config = dict(
    num_classes=41,
    expert_mlp_ratio=1,
    layers=12,
    one_sided=False,
    adamw_lr_other_params=0.00092,
    weight_decay=0.0,
    adamw_weight_decay_other_params=0,
)
Rows from block 3 of a small audio frame classifier, named by matrix and row number. Rows with one number within an expert belong to one neuron, the router's apart. Each number is 128 + 24 x the weight over its row's rms, rounded and kept within 0 to 255. All counts start at 0. Numbers have three digits each.
Before each expert's rows are labels from the 100 clips, of 14976, where the router gives the expert most weight on average: "responds to" is what is common among them. Only what is clearly more common there than usual is listed. The data: single English command words and digits, spoken by a formant synthesiser in many voices.
# router: router (model.blocks.3.mlp.router.weight, 16x128, trained with AdamW), inputs 0-127
# up: expert up (model.blocks.3.mlp.up, 16x128x128), inputs 0-127
# down: expert down (model.blocks.3.mlp.down, 16x128x128, transposed), outputs 0-127

# expert 11
responds to: /n/; /ɑ/; word: on
router.11:083127118132162117130122140124067114173118146108158162110130120131149109159076116126110133133098127156093151101128096124159140112104141114135139071146131106139110128141128099144122143134165119171161132109109069125095146101109106132147144120166113087171141149096147117112089129168148110117111133059129160127138165155139159118115147103134133085128142138123070130150119133150118145115114
up.0:158144124093145112082120130140138152092148118118114085101132139169117158108165078101159137133138122147136139158150151144106098109124163123135141121124140144085140165174120095104119176105135101114113093106126144130103159141078124115154125126154107160126143118116148057123131115100124108114109143094183149103165138119118109115131158120157142159088117094129151098133106094112115134152092
down.0:170153143132140147187125139102161137150087126120095119110140147102120151172130107161108134125155092134100161120127115166090125116184080125122111094169139134111129103154141170102123117103129119127150168110141117139127154120126104125119100127149135097140105127096093166125128158113149122173116127126160143130149088109114107134141074131075157118124138130079153150141105125096141094135082
up.1:117134127089138154136111102152112141153147171140174123103086162073126110137129089139167106111141096148115097162136095120153144198130132089144104154103115129174156100143133151118110154153100153143104116119072110140134134153145147111126112140123140126148113082187144085148121134156149075134127129115145144119148111115114129104117127136079122112104152097151107137123137112164142109144138
down.1:138131129107130082106092115138132135130163096199157142119097146110156147136130140127130138114108125142126110128141138104132147129083123138136103081128087115160095136154093098147100094165149123134122112123092122074157065138125136122137108152160149148074098116128123130086143145156149127098145142155155128134136089139176129143104112141122157179117163110090095079117129128117129145111118
up.2:058152190102129155124094151133107119130141137113147167148105121128129154163099156127174106095138098168112117152146147144137133179162148150128134107124114138117116069100115119135091120129137149097136145066122109130103124152170140154153101136123106090116162125145103140118183118137134097117105137111154131163114098140113113100110154137092130123136112083122132126105105174143128104128123
down.2:129126185116124141126138125107140138102097149124146131103106148153136126129153148140097158096157123138109140089101110080145130145086193105128145111109121121149172171116124134137151104117145136152154105178111107164178138132159144162102118153099082150102149154122117112093103141157128135144134143154075116092111122123183091110132132114153133139107160127153142110136105143132094141174148
up.3:196147102129139111105115149115146121138188113118083118127169137149134146125151149122149128084084158145146127135142078133159148169148143140151107058115155140158119159149117135126146115134175163113148138139118137117141140137155133119066097128134139113147133128148140128142086114125093128161118155086114135096126144138127106090124164099113105124101176137115128120129107131086147170157118
down.3:157121132175170165135067138176150173136131114191114126124146088098097145149103106184126139137136155107138099143119206155126116156104139094145113173138133128136091119126118164111134113105118112169147132144115106136106088109140130142138118125137134122151101113121120125123132123109107157090125108116066130130114136125125115121138155124163129162122077112133158146155120146162115113112108
up.4:115098097155118088164101110123150156157159105106146115148100108123119132090117141129104146087123098130154144119079138131145125106143146097154144165138099125138081161101111158127067150109128130147069127130126115089138086103111120124151166122134106156125116141114152151124132135169092112169132129150139107109151161108106124146097085171124105109123108109155158136133160141107161091162115
down.4:122114145098113098143090125137133129149144186119153148168183150150116151092123145092154080131149142134138133116157138140128152130093061169089120109147104154161185132136119121178144082162145123093105108137135080122127133156109137127121110146130129143141126161074114141147168128088130134121157117150114098119163152134111157117144116130108141132100096134128131148127134102151090138098127
up.5:104127106129118128123119140120110102113115165108140124109154156099086119096134144116166135116121139103093131119095147127127102098125122181139115118151146106174128157188158153137143147134098113124066126126098144100075114116140124083175118147130116130189119165179164120131148057139077126160114132116138143118109149137116150135129151174117116137140125137155159125144106106123133112126150
down.5:122134122137121169135144146181157117149124126128136102138159142102162166142153132104102091164102166171135116099184146088079127171155112112122088127076140190150116113112110108147103134139068155119147108147120112132135138150105116133125154152151128096126164116134086141129172112161120095104120157152127116118149107115123150127124094092124167139125090117143131125119152118097110118129124
up.6:137137124095139134105140142158133150131160131138162137131099155100110110094126163144133140111117136130096116102179092123186089123124120094122126086154142127074133148142134129138101107131097145127124108140143118111088078107135112123138118089151100092132117091115161159123141101106152123100103152102098098167181114173169084171128126099136116170142099145140166161102115127132108138119119
down.6:109162121135150141146093144104085136112098159127103128182166130148122096131129145096130099098164124150061133136124118113093109107141134112106140113139173154118101164141120149154149116097124123115104112089111137080148058130111084121134164099141138133167109200149127144141156154098136122152118134141099130129115127096116144122150108113122087144128114116102107133122107108128119098086146
up.7:166123112114110136109114134127138149167135111127071088135124083119116145134105090164162146093168145108183161160113092084140125123122110138153139141139163097143150137116118113122160144082114136154154124078108106111093149133136120156091146142141102168158150139146099140104157142123122105137119124131103148151147086127115075113118122142171080118132102130115146124113093102104156143120091
down.7:163150121130155134159115123161155156130147091158149115093155136116143139147121101126107108125109106123183106142138128129118131171098144133182145128106118153124122165074136137136117133132132124094146065132133135121124124127097158139113174158101135147116100108143108143109129086121114123104166073124079121111089109152113139112103087101145135149192129101133139128131165164105155133108080
up.8:132122118090120129125112134078158151148106128099123147144156145146160079156122180129150157129161119152086150135137087129111095139150132119145147108096155101087137159128140134118091143174127124151118121104130148145132128074189101112123145134087099150099101115128144096113117141110137141142113137098113111113158105151114185100128118108121129129125099189151122122088100169114149169132122
down.8:122059139185144134147143123108141117115112117112138161134115136145096132099125160129141105167083118152116100107115106157143128070057166119157115116139114129118123124133167120114153148132119124128138163116128129088163136137115143075107116090155165152110117146114134151146099145154157104119155112140156138123094144107114153075146113132091113155142114136147186118116132134164100132139167
up.9:125095139154104127099123154126130102080143113112116128155165108148145161168108072149131125128124157124103138144136140181102115144080102112115138137115178143147139168091073134110151166146139095113062125141147118165134132122095156147127126156133103143145115120129106117128078164143100171122101154138134135131128118190128113074110118103117111156114138129146142150107129156129109144109154
down.9:108117102127110159146174112105172129132132151085131139131150094111101138105194175119168143120111143154122139138143154144093112117129108135154106133142151116180148087146115105121116075123153134150106120132145169145082132128096136161110133133115159117128124191129139143152136115116099137120132076124124123161135101108133110116168131196122149133156110165155152141122108111162098102132120
up.10:124174145113161131080122187150093129094095138173114094113129146152132139118122117071079141134135073112110107140122146099101136130166113131122141100125134139086109154149112168128110117168118104122125081161139110095147132172111153117143103122128102130130127104122145156190088158094135154118088098116116105129150103112124154130158111135126122125124121154148127119140094149135113160149163
down.10:074100148102124116169125125134127132140135122094113128102115122113146120167100102123158140092112145129141119098107108164207156123118093114135158140093129115117093122097164126083143133172094098149103121138102122118136131115140155194148120118108149162100141141150179113148135169159116116109111098080136131130141131117136162103106153136110100134137125171169152115110124169154124132134101
up.11:133120118135140169143130114132072134130105161187109125139138115182152169127154155099163102131093112097112126117130118106138150150136104160087128117110150092125113174102130123138132135138084127149149151117102105178115152151103158156174138123147072106159132095121130089122128113161085095143152140110133129089155132132133130152099132145092089108095123123102123106148133145135084157108121
down.11:122110098110186126144113181143131113132143141133154110107112121098083140075151135127151109143113135177150156105114150109156126141136138168128150127105101176121177155134102129132141156144132120126144130150159117148110170107056101090167118131151114174139141177160152156165128119151138160147132146114119120142144120135129124123086127154105109107099157104112131150150115091106156130139161

# expert 14
responds to: reverberation; white noise; pink noise; /ə/
router.14:121148153085127093143092107086102106146110085141146110084105124142114156113174175144119095138125150157144118121134084089137138101117144172149153149164094132136133130157097161137150099138140098123128103156129152081109124160121126098077144143104127184122170099108095110106130145153133139124127118106140143099086113140146123089112117162143143113150116098147116107156105152111141117167121
up.12:129140133080117117139098109131106096138130132084152148085181167139159100141112113106113084135127165105144110129133146166094118097135128112135122139145146119112104121155141131172145166134134072125128147081124157115137147163125098140146087141164140105115100084157179137141146131132127101158141116095123110120098131069129130131134095072127089138082118160159127141151129116122138160127127
down.12:131150144101140169134176153172141137171101144143085151126131115141167101088108192165120162133129099143120129159142128097145116130151130142100163127143144100113101105141142130137119137132127121128138111129116132113143145158107149145112193131135109152127120103135147112104129099127098136126179122092161110160127137069124102145115123109098121156056135082090112126161104097098112113123136
up.13:131108123128133170176151105119174114100126109113096115086114099168122126130147139100138154106101081179175080122134194127128132114097152137178163138142125089098134140105114124113081097142139154125140076107129085128101149129090122113126108115142073138114139154125136103120133107112096101154116146096136140140098097111116150103110159134125177129139127146143131132118144140148151122120128
down.13:138150072129139156120133110129150121105105170110111128139158133099131120109121106099146152135149163103129142133121092138128146103127089153191127129144109115131119144159198066123124126156098124113103147169115123141125118137128134143090071160125121167152162104124114112133162117152148118098106118110153085110114153167130106120090149137156119152090111140087115183149109152133116102104134
up.14:073178116142152123123122121100139137149156130138159165132141122116143133114092116086150087101133149166143155148135136123112152108180160157155103146132076187124122147116133150110144158074124187155124130100131142126124151128107104136122155120155132144140155123121137133162089096135128132137114157175099135112110127175143098120077111170104154146142128135159139104099118095118123150130150
down.14:121099147139146125141140145123086106138123176132127125112187123151147140147136133171145120102094135111102110115119149126144122140087199105113105088099119146127146140154178114123139141108126143167153128138105130132138074122133124116158106099076135179114118155145130132130152086131130118082145087151132143113117136130128142124155118134118138156065124102128170094131134092117130055124118
up.15:111119158102134145111167130124146143118145137129109114095108151132129094090091121144161108157157082166111167172063134124087106146145143116159165128101130113135144063142128077187140131121140106079145109105127126147141161163136096117125150098120140102137152111131119129132134157130167153137096135127110093175116111137101119150159130111128115109108099143162105143128135099098107119110106
down.15:171106127101092138157086133122110138152179105108077142150150095150136139093164155114115107137136136132130154129156181114118155156129158167098138097148109117106113147114106148150126092165135134154137161106123107154111114102131135064098145128138100119148134076168128128107117119150125132138152133120119126091094102112114133107180107101181103076095142120113127097140120128143115118130150
up.16:112110130123139133085125131123110155163153132173151167151159097159156132137103092137124151117108126147122126122131145088151138110130081155139123153125162097159101160120119132123168148133093097124135149068088144153146157119071109116134129139136110127158099126162136136114108165123148175072135142160112160127159092100128077141132110155147132146096113165122138130115168127170112152148134
down.16:124100164102108123117131154136103086062093119137111093126089138154124119109127137097109107135097119144121153114159079186152114162140129103119138101148146125095113117126071081177135142189124129176079137103133115116129134127102110133169141103134139164133117153135144142120111134117131161102111124124143099120172136122134104153145117127114138096151163145098150146145118134089111155101155
up.17:137137138123151137095084144122102098115145141137128083155085146147090101173162169124088144122131114155109136110086139125150138134115178132127130134122132111169116085155122123116134071137159141118143095144117099153127171116101123136122100072147134143109119138113115124150137114110163090146131113120168142095083148086114137134179135133111124104135169119117110084168089122164115147134105
down.17:124153148146140122085139152147140159101160098110125123190163131115119162103112105146132145152152136100131137134107147130084093136119097124125073120139150107115128144167121116084119134116169102153154137123109075151145060114121101159125101138109103140091125114117144102110131132158082108133138155140127165133103138149159148115109164164108165140148123160142112169134131153154126076143115
up.18:131114115126145138096173121163147109110093104159127116159152116132111108120105109144146143127081126137115092093138139114148094137132205117103115073143117178136091142114138127091148149116152131141131123124151111099101106133109126169126109117123129133157147115130126155151132105064132150111085147129168130132091114142128117157137136109099153095156110129125129165185114165116122191100143
down.18:150116148149145151130163126121138082111088133131131125100099131098112139120095116119126127100107133107121095114169109067110117115100113143119147090164116155118131111126076099131130146107187097114130119143125164133134089115131129126117140178140144113163103109172156125115083104120129128111157118189149093126126125162146129102158119114132153091098130176131175114148111134093110108173098
up.19:179145113140134122135140109129166123144122106153134147100124094109095101135125158170149122124146102142145102113099120135137067094132087126154101156121106175164119143136104111134118127092106112136180161131137164119086149104112119129128132126144118146094141139112145106136189153111100099192147127129145163117079158105145106119147092119112148175158132152115112078122127151122106124123104
down.19:129152130110154130152115122129123144146106156143131178130154134122164139138152139098121099172103143160109127110146110144102141151101152135123135107103087105099121110154128149159117118103124143145080138137128157147076102111134109117075085176093085119103167169153146095131109102129115119124096151154101107096107137097135137099146151143136124145112131126160119184132161189154169144114126
up.20:112158136125140125112137124128148146121097099132107100130074147153141115140175130100105146172094166104118100118102178150109119074157123090095142112163124088136095165103097111101149135129083126163092124132101110132122082128133109114118145142137128108094092135130133134145129103108085119151117110159120128145109108090054084148150125117103100114130127113141163157132134118125092108134143
down.20:141099173135119141127100176082144110121122152138141123108140118182137094106114156183166103105106174099120144129111117128128092087137080111143146153130112194126127111118147120121119123122128169129130141153152148121079142188145142124139132113130124131125117120152149125111135114076162171111126108129166127172161113104135140112096134174145145101105143124123075096121132129102137131154123
up.21:171117161121123131131122120141127151162124125091138080145104143136125124086096145095121082144169114078116119119140128073105130159190095130122158162107118135121118137143155161118129110071131106101092141178144122153130156102131120131125145116131167140126112089125141160134123140099135162141115108125087135159123107134124117104140151113149164084093089137111128140082154141177109154125113
down.21:142152080171117106137118154128126114126149100147115129158162137116144131138142102117145128114115103131158160103130125125135119129153146128097168164131131158122133186093147128153127168136166124188122161079087129095140119136117153133100151094176112159131139150160135159103139111142150080121134178097142126167169156161141094138113116135126109135145137140106119123119100184080135096130113
up.22:176160165133115107151165140118154151157132102106109113144130153123156115094144090133067111111144130148108147102095089121135123129111122105135137097153145135184095133122088108126131083131081158132127102129080113138098111130144145096126118071141108116122077139128127130146111103133147136120116131142097136150119110118109137142166116158139087110147129135183165127157142098080110167156140
down.22:096159115136136151099113123095119102118148097176143101153126128123111145105114135146120112107124123125129131131088124122160101156141164163132149168130156111122122053126121105150123094149137075178174120095154167153122109146154134116184132146145126130134153131132114131164150122154126143145133161092173090110169158125159137172113140158162142122135085097150150124143135147147151120163125
up.23:116093130079130148110144152142123124184155093151114112133127119160140160083121112166123118142116139109123111127100117100128138124160122114136143094104098097115149100144129114066113137165124133127143138105140133110131123151094147126126144175118169147116146107138154147159128111137138149090141088120107088109109150122119129055167125127203127137168147163144117148164093150120147100162139
down.23:124148142143183132116087119111145156092113147114120154138114151108134141124134140105116171117144110162170100096118128131140134114128142154084120123097136119110098119185193107131171126175122094157101127104122145098160091144138143135154096146126114109106147125136127126109109109104156116162150142103150134125129153133118141164110118109080126166118143141128135146143172163174103125074074

# expert 12
responds to: /ɑ/; clipping; word: on; /ʌ/
router.12:142145126105129152136107130130143140101135127123155143103163106098114132153143122130110095126160121189122167121126148139124110124150165140156115105087123129129125094099101114135070135126145119114105148119123116104142145081120111151133090104086098178101125159139169119109111182145125082158145102158162140130095138081084159163162158118104156114121147149122081116135122095162153100136124
up.12:138129122152074114101137089096113155117106123124129117117111135132147124152108114105136166150156104175103109148107141115145112171117118106133131153133133113138084114107164126128150138102134098113138106153142135087110138101106118143093134119070096124094111132100132122139151138134162179094172078108145151124132137139177090158144151062158124111095122141153167160128126165147109142157158
down.12:101122153134168139174164099122116142121111116135122125128108134119121122164124146125177179125136121138120101121115153099078117077133094117134131118120115109154111128162103119164167089148074124126156129125124145149097129113106174146153133123098100103137156147134149131113143126159123162130155112157111142166161165139141137136066107199151115123146133132168122122155150134120123185156101
up.13:114137109111100121169157160104160111130113097118148123136115102133120115129085121127166121133079142138115114156115150134134152147124124118163161144098120089110150121108134095160157117134110134121168143093092137060156161148155126111137093120119134079143111129110165161118130120146127091089151170131154174135114161124141111125122086160144163146165129141162077104129124147123157147107081
down.13:125118107203102100149145137118166131117150132142143134138130135127099152166126131157137137088130137116135095142117112137110081135169158138168137147139112125129145131081131151125100083142114125167118102151154148132127151098119164170132121141087149130092137160136143082163073099174136102186100152153136105124149154119118186137123092110101148134124129136129130158165117097146126127146125
up.14:112123167104138112157128107138083131135125116124105167112135123136108146117175100127135147116144119138159154132131135155116129162180153147133133122111113147117149124108132117100098130178147102093096108129133105096107088138116139145134174075097134092091120112111133114155174155127152126146152152137085098111122120147092174179113112092101123091165129116124086134139143191147124088122141
down.14:146119115093124148112132144108178122135117097123095137118091184138104102130119149148129109140121124146155109113107125159133087136137151118117143111103155133126108071186148123157105143103140132110167140088120124134158173115107092157151078169146137170141137113102098103121095144080120161170157104083152146127150144132120132124114159135140135161102168136125114120078119102104115151144109
up.15:121155077087142170131173155106150150104136109101145131129128092147139166150129167119144097144149093149132161167133114118124140124148168096083139157129102110093130132153093158133159123122126095111076135151130152161146146123131137159100122133134117112121143163096118156138146117142110085123112111179096102133126123115156137113120126110173116124129136123192130135115167156120077124176125
down.15:159125094154141120112099145127137110120133116155125114109110135147151106088143132158106159146107165094165096123100099134140143119131142144135107120093112133127128154129140128129132130095149094115153141169154149141112108105136174171067153118164115090205133126109142147164181086122160124152082174141110118113149093132132104143119151132093147120115082125118116100123097140131113129084138
up.16:119109120152174118094161155122088089109126166143179122144120115118138117126101150113096133117098122111082100125132121106150151107106113118142099104166143154149169159169143137145143159139124139124129166172153156182125164151127113129093122151139109106117195102124082133105141080132148104122157138134136157162128080134093098098130121137120108108131139105108160114082139114125123115132131
down.16:114143139114118170145132126142160086149183140074125136114108160144141142141097112139165085137137147144154132118157148087133119124141098159136167146100111129083108131131150153136105133123117141152090135065104165170132128171136133130090172095120122139100177107107151166133111136172120123141167161162147124130102152144130117122108159171135097151091103120131138097134137160134129113132127
up.17:102098109134148121135147112151168111151092121130112115119133140084130100115104104118122121153154136118141100164106166104117140122120128135146142131129119148137156116072104077110077077113105141157163090152119145158152132146175148176134172156121132134141131134139123102129094149099119118123159129156143134063169119138160106167149174092140137122137133112148158101119173130108132083130119
down.17:150140096124194091141116115082141101120073093125151112110128096131141125128146113165152139130137157128124163115115130102129131108138089136122124174171097134078111136132164130152135166105147154130116156084100140140114146098162153108110113132148105119159125103179136092131106100109139147148078087111127145117119085093139079165135106125124108121160127164115144132112147114124103140094144
up.18:105127102136196133133139139169122125083100175145114089166136137157130122122117124113133141093150124090152112113086085150145164129136099131156130117128151110120117109110111168140137090100139115098151133151132116139183178137148107172133130120100139134133129173129119136131119121138115105172181116090149136082104139124108090138118089125111163158124121153136064121142121126130121100112101
down.18:102144187121135129108078116123143123136131106148165165095163102121137159145154122104131108124152126133105059124115112139113098129126167127126150135128143154087108152141171079130079150099139176145135122114106114099147108099120177131122123123121150160123158102129137096102133161124115159148137130160129083135085105086120171125128163140105130140129138130162154134128112160141108149079151
up.19:087090181131169113109113080128113131105114123140149135158109126121160121117113131105148152087112159140137092106141159167151097110123107197096098154113126130124097148147181147155122143151082151077120140128103147149118158115140120148112108120146047100114158120095145104115123134125130132107143102137128129121150167113112119170133116122177122146112149156129126125118153123123137168129117
down.19:116114178124138106152151150122127138148140106122128110103130130136145095135153161143145104117157086110116092150127089108108123115100103133121192124108116135140119134139123101173160155104171090083173090099063157124126136123129112172100132094103120105105141137103144126121164101114155137122145138101140101079096124150120104143105102133119130150138139115155161119097059145158124132134139
up.20:129116105105088127136153113122115084155115109091098176148130144153124107103106138140150137120130102145118146105193086169137081118111171160146106115142167103132123144141123122135103125084146131100142118113123158142142123141119128157126126153106111120121102103134135140129146130082105187136181157154146166098153075094133116141134142125121156164089117140128129158097183149144157140130148
down.20:129138096156158112124169163130115177097110144141108187125136129174136148139107124147148120181129131124150137131180100146180114087134137119114123130175115093119129138140122140128137090119089126131106131088161140122131108169119101164145187089121136153163141127138074132143168116156139115151127139134112112104137115153087135117157149115148135106124122139148077162123119105107163146119160
up.21:096130152130097193128129108107109124091136144138117140088115141105127127129135156126112082214121134133142151146132132102139113157093089095098132078177101148166093156104114142141126103134118132130156112154080150097125148123127137161128085149114142098136125124106120173160143127146128173080080135124098123129127098136120123112141138142119122105154154138168124123098090129117112118150143
down.21:148121087100144137150141114109090161129109124102111126129175158135110149115097121111143119088160128142138162094136131104117102128106103093147129130106132136118100083121139105124165103158159085109132123118154136125109142112119135162175124090172112105180150141119122175126181077134123117094157133116131105106149137184050105116156148129147134103130147113167102131121139125121107123120119
up.22:096150143124161154171102143134158132127148127073131131151135130081096156155128084129145152206106151107110127125122125094105142125097120143160185113122193121142109144137114155142141138146154137117139145134128146123092164117101150093156115131141100131154151102112105109122140139127112157153103153122146131133094119149133174136112148135088132148125121142078120085118152130086174095127114
down.22:105157130155104106174108116110134120117144131139121156118131147143135159133110124138143153112136092160124113172128114115131090176108084127094122136115165115148106133093141141145153120154104138147123123144106076162132151080103134099106103142132202150127114157126137110110128131088117152127119153127091146104082165142115161136164150123105118149142165170118120137163137085118118063135162
up.23:123097119106127119119092150156097178157151136098091119173104111081169094141113142121096175131137106145111119136155140123103125125139142105090107131125133123150122106074086135151094140068126129105137082158127130135129139090141112140115125082109111131150119129170111084119081132133106139142097151132096158133106131126192179140097116103100143112111132116119118141114093133106123143146121
down.23:110138110118139110115087130130124139139093107121132116153148112127115123096165097157126111140141119150079136081108088108142101130083111157155130082107132125140154114170135076120157130139089148120128133138111152133112096124145131124161127130176159106128161102151113120153165150089134151149180148138145109162168130118121122112103186110104092166180156121118131127127154094168107132145158

# expert 4
responds to: reverberation; /s/; /ɝ/; /tʃ/
router.4:168093175145157154117177140139126109127106109145167109150139110146101134128162106150090183171111156135101126127126148121117105106112099132103133145119146153160130100130090157154166099107122134133151122155112141134083128125118088109162132130137113165167127116081111135081141107116147146126154123138124082108160099092111109146079121100118106098157164137129142108087153125158116143097127
up.0:151178107139122133132103145108159123121135138152065121100140112165116139119118113128132150114141122139140099093117133105179169149153156099122129084144120166114099139129137111130101108116085157122145113137138128163155163098152113155103136142163187124168182146148121147099077116132149161105122058116117126092158134127112130131100113139136077149173117136116120127157142108111113126123134
down.0:074133167135179106101151169135141131098127115157142134107120124123138116120145150135116140109159128145140142170150108111123135093116140102089147099135112084124118162073156137101131117148135147160095064143120153104135133105151141125162132111165148109108156178097072135142101204123121146118146116106124133096099147124159135142132140104151135112101160142166108119118147124156103144146127
up.1:126155087111158116136114135130104102151165104152131125177130077086122137116113124119058136130114158132134169137080136121151134120101144135114098162098131142136121130136151149178127084122124159104085097113113135046096160097144172132135095111116147117138102103125137126101136155143136136127122122130143124144154102144149132135089143099132109140103122110145118110150128146133105068100091
down.1:149095095139137117076114118116179127131139101146159163142159138141114164138163137079125125125147117133108127147101131165083165150158142091128116126127107141167163091106109108098132129139132176126171114111095087116122082107100152123160145134130076128095145154133120113128113089136115093086137118126082113129098138109105140141149163133129156102164113154143121169108155134122132143131093
up.2:150092075153183103105144154134158084153119135133149136061133129139155137141106149101149121143111145126119120113109085132117107160107104165139145161114146139149127085086156138111150107122117110116159117139100122124138152123136083118157142124146139117129109160127108113107108108127126087163120124162072120109154135096152147145102153098125136082136161138089084129124135154136135162068129
down.2:135090123121145153118135117150078135148091143170137081195091149112142129124151127096131144126105139151128107164154103113125118141108158165142138105110142147116130128141128072150131116112124122104142118100124184175113074135141120162100153112118129144093069108146121143144194150158145144118115130111157131133117123164143080103110118131096133106118101084128154119147095144120143125147140
up.3:105148145117147095137143135129132075154123123100081121142123105160217133138120135123122136096158102113168157113112166155129113139133148075089163142098135144138103156133162162130133147092101106135117158133092122115149128157154087129122156131142152138146086128125131144123123077171112153142139166102118120150107142131125152093102095116140131168133111092115139111153154164148122117096110
down.3:133114125126138111119140115129159165111149132209117120132107160179161084134158138136104133135106155141148098124151106157146122116124119123136172100132146142148101111115114148123108115111143079097115093108137141135138080111145146121165123160154115085088170126131127126128076121130114116174087102093139119148152125135140099143110115118118158101095093157128121159121083151107125073143100
up.4:128117120100160130152131114173151132139155143137136141158186078136133124120125113079151130074109095127143104098168144119086091125125147144119113119113120113134148133140104130118118132146139168104109153090109127124116115135150113152148163120102104177123105103131107131126072180133113140114124122147125091101109133066101137131124186104173159117085121127118163103166125146099093134133121
down.4:151172118141122133109076147126127160094104141114131121133126137119122153126108126147140124149142165148111153123141143142123105092149092113159118100134084129154099154172167105146104117163119102135134099141157139086122117135081115122123141133113117196136124117104109177157145136093142133147151118135139164101095153148084125086127113100081110088134165106100132115097146192110124109148104
up.5:073097127143146114163160146172145091110178153090110159136139156149097100144094132125130107134087098136107152114152169118099135093100119144097103086119148153101143112111140124119153119164114169136104115143124093117113117149119160118139109118168132126123115108167159077139088150129116123111120131144130089142134175094106087127136128123078147130107113107132128182118144121091129098115138
down.5:175105114100150141083092161122137166136088149115146124145102184119109166145168153096151103149158112118148119136125086113147129155094123120155149162149129127114110140070122161126071131125123084083144133129143160145111120144108125093138124153086141098077092139128152101156149129107131110108100122126149103127139113136155136083143139116090117115148115117136142123146137149098140156135173
up.6:137132146115103157145133139095145159125159089192154139115142084129130132135146170098147092096111144095117114148098122137120103131150111096114153174164116130145119155139096098110119083141097116183092116142127123191165137149162147128088113146087100140092133133100132119109162126090117140140104131105074124113134143103110153162141136151114142142154120155151133132126161106136140110139160
down.6:144143148119126118109109105163156124147147165139108113140125086086124172104139117121120129118128103098167126105133107116162106137139134160076138138068127133142113116132158114140140116096095163155144100094091094117186080109073142163131109078122161110106115131124113140125128110111136130170124150154158117125125143150142134137113135182155125108167086109097153142172123145128105137117095
up.7:160123164181119126118166123122152103149117098158116150115105130084099149122121093132130122147138115101127154100177078108139176123151096080148103104160165125117151114132119132155134147139125151155170122101135156103138157122152117102166118124109116097141121176100078124128144143157162134091107135140117127097136091135114143126118136120077148191133119126174161101130120138117138140156147
down.7:111093135123118133174119111150110107117141114127140112116130145167128152080131092136176106152119142118164080145099139108087158092105153104123139114150097117125154164126171129099158111121111161148148141107144108138132145152167119192087112134110096102122124112121139141120112104102164116095117151098187130145061118148155106113144146127150132103111161140119132100107119094118104151155108
up.8:133151134129150163120110141163154113134133129115134134138164162106154147100137150140139177153079071098109143145089129124116119134133140115174125127091139159133088110118126184149121083134117167129143129073105160169158153140121143126130129095123100132143094156098097089129114116124144163180088132129125129125118123144096129088129126145145088118125130086182130130078116144144103136134151
down.8:157127159114123117166107168130089150105149104133109122138151127137127120123072108136121109109174112149143126131129082081139134162128094098068105125171138160139155147085147166125091141146114112177128126125121138124112145165180125127139167150123118107133175143122102139123087145124136132130143173180113120147158145182099108118141113158135116120106097148121105111167154134140120127152119
up.9:146141128087130153121129123081136123116131188168153125115128121121155154129130136153141107120156132123148107103120097052108116091107163153142125183137141109147103133166133142146128125131096124120126144154117115171124126124164142155132095087155146138139142130099133133156133129113143105100155170137047138179164106123123124121162136131113092147124134129095142105082138110179127139155153
down.9:165091147134101154145143100188171133095134121139171079135107156099135103101116129094148097092133106121153165141096119116131118151141128156090175129118109124167112088127090122157081119098157145156122147096097161111099116094136119149120167113109126136121126088169115142116092126120127163177113084139151125128138110105143108144107130114151141093119134103155112132105116156133103121141124
up.10:165127152118141100099121115145093124145127113122141133134137115121152160116142142087158129100170120149128119182093135193131124113155144141147119170189084155148171094118140126095091117118128127159089108148109115129160116123095115106093131109133155158145137114160107105121121167107114122084152146146138112155140104081145130130126089124080158119153111132159157087145131142139114140135086
down.10:148133094142148145139117095116138112124176142134098117137115132117100141155171135152120123092121148107172137107084167129106122146097136142097155096148119082115125153132168108118112103131125160148148081119127115096163147130126134130115097147148097122135125090123080129104114105121126129180080105108178132132134125172114141147174162106150096136127131122130120112112175169185108149102161
up.11:137080120122176158152122094143131139134181136121098140162183101126104092130136131157112170119123135155108137075157139108137154115116108130143103111105146118122134134171120114126146134130113095157118097128152145113126161153100107157116176125138092136121151123159108165120123118159098129131197139144162161108120120139135178115121163170145132158154095107123153139089130093116109121087137
down.11:151138134118109132149142157124116107172097184113148092134152077128128127120136124106166115100110123153090141142120113107129108153153122117192132138085125129125126105145094145150140158112128134148165160089092172106146096163135161113141121121142137142113128120129139146136142150143139149149159110147182130147090127079109111123171161124159083077120146152162139148114114157096103106157102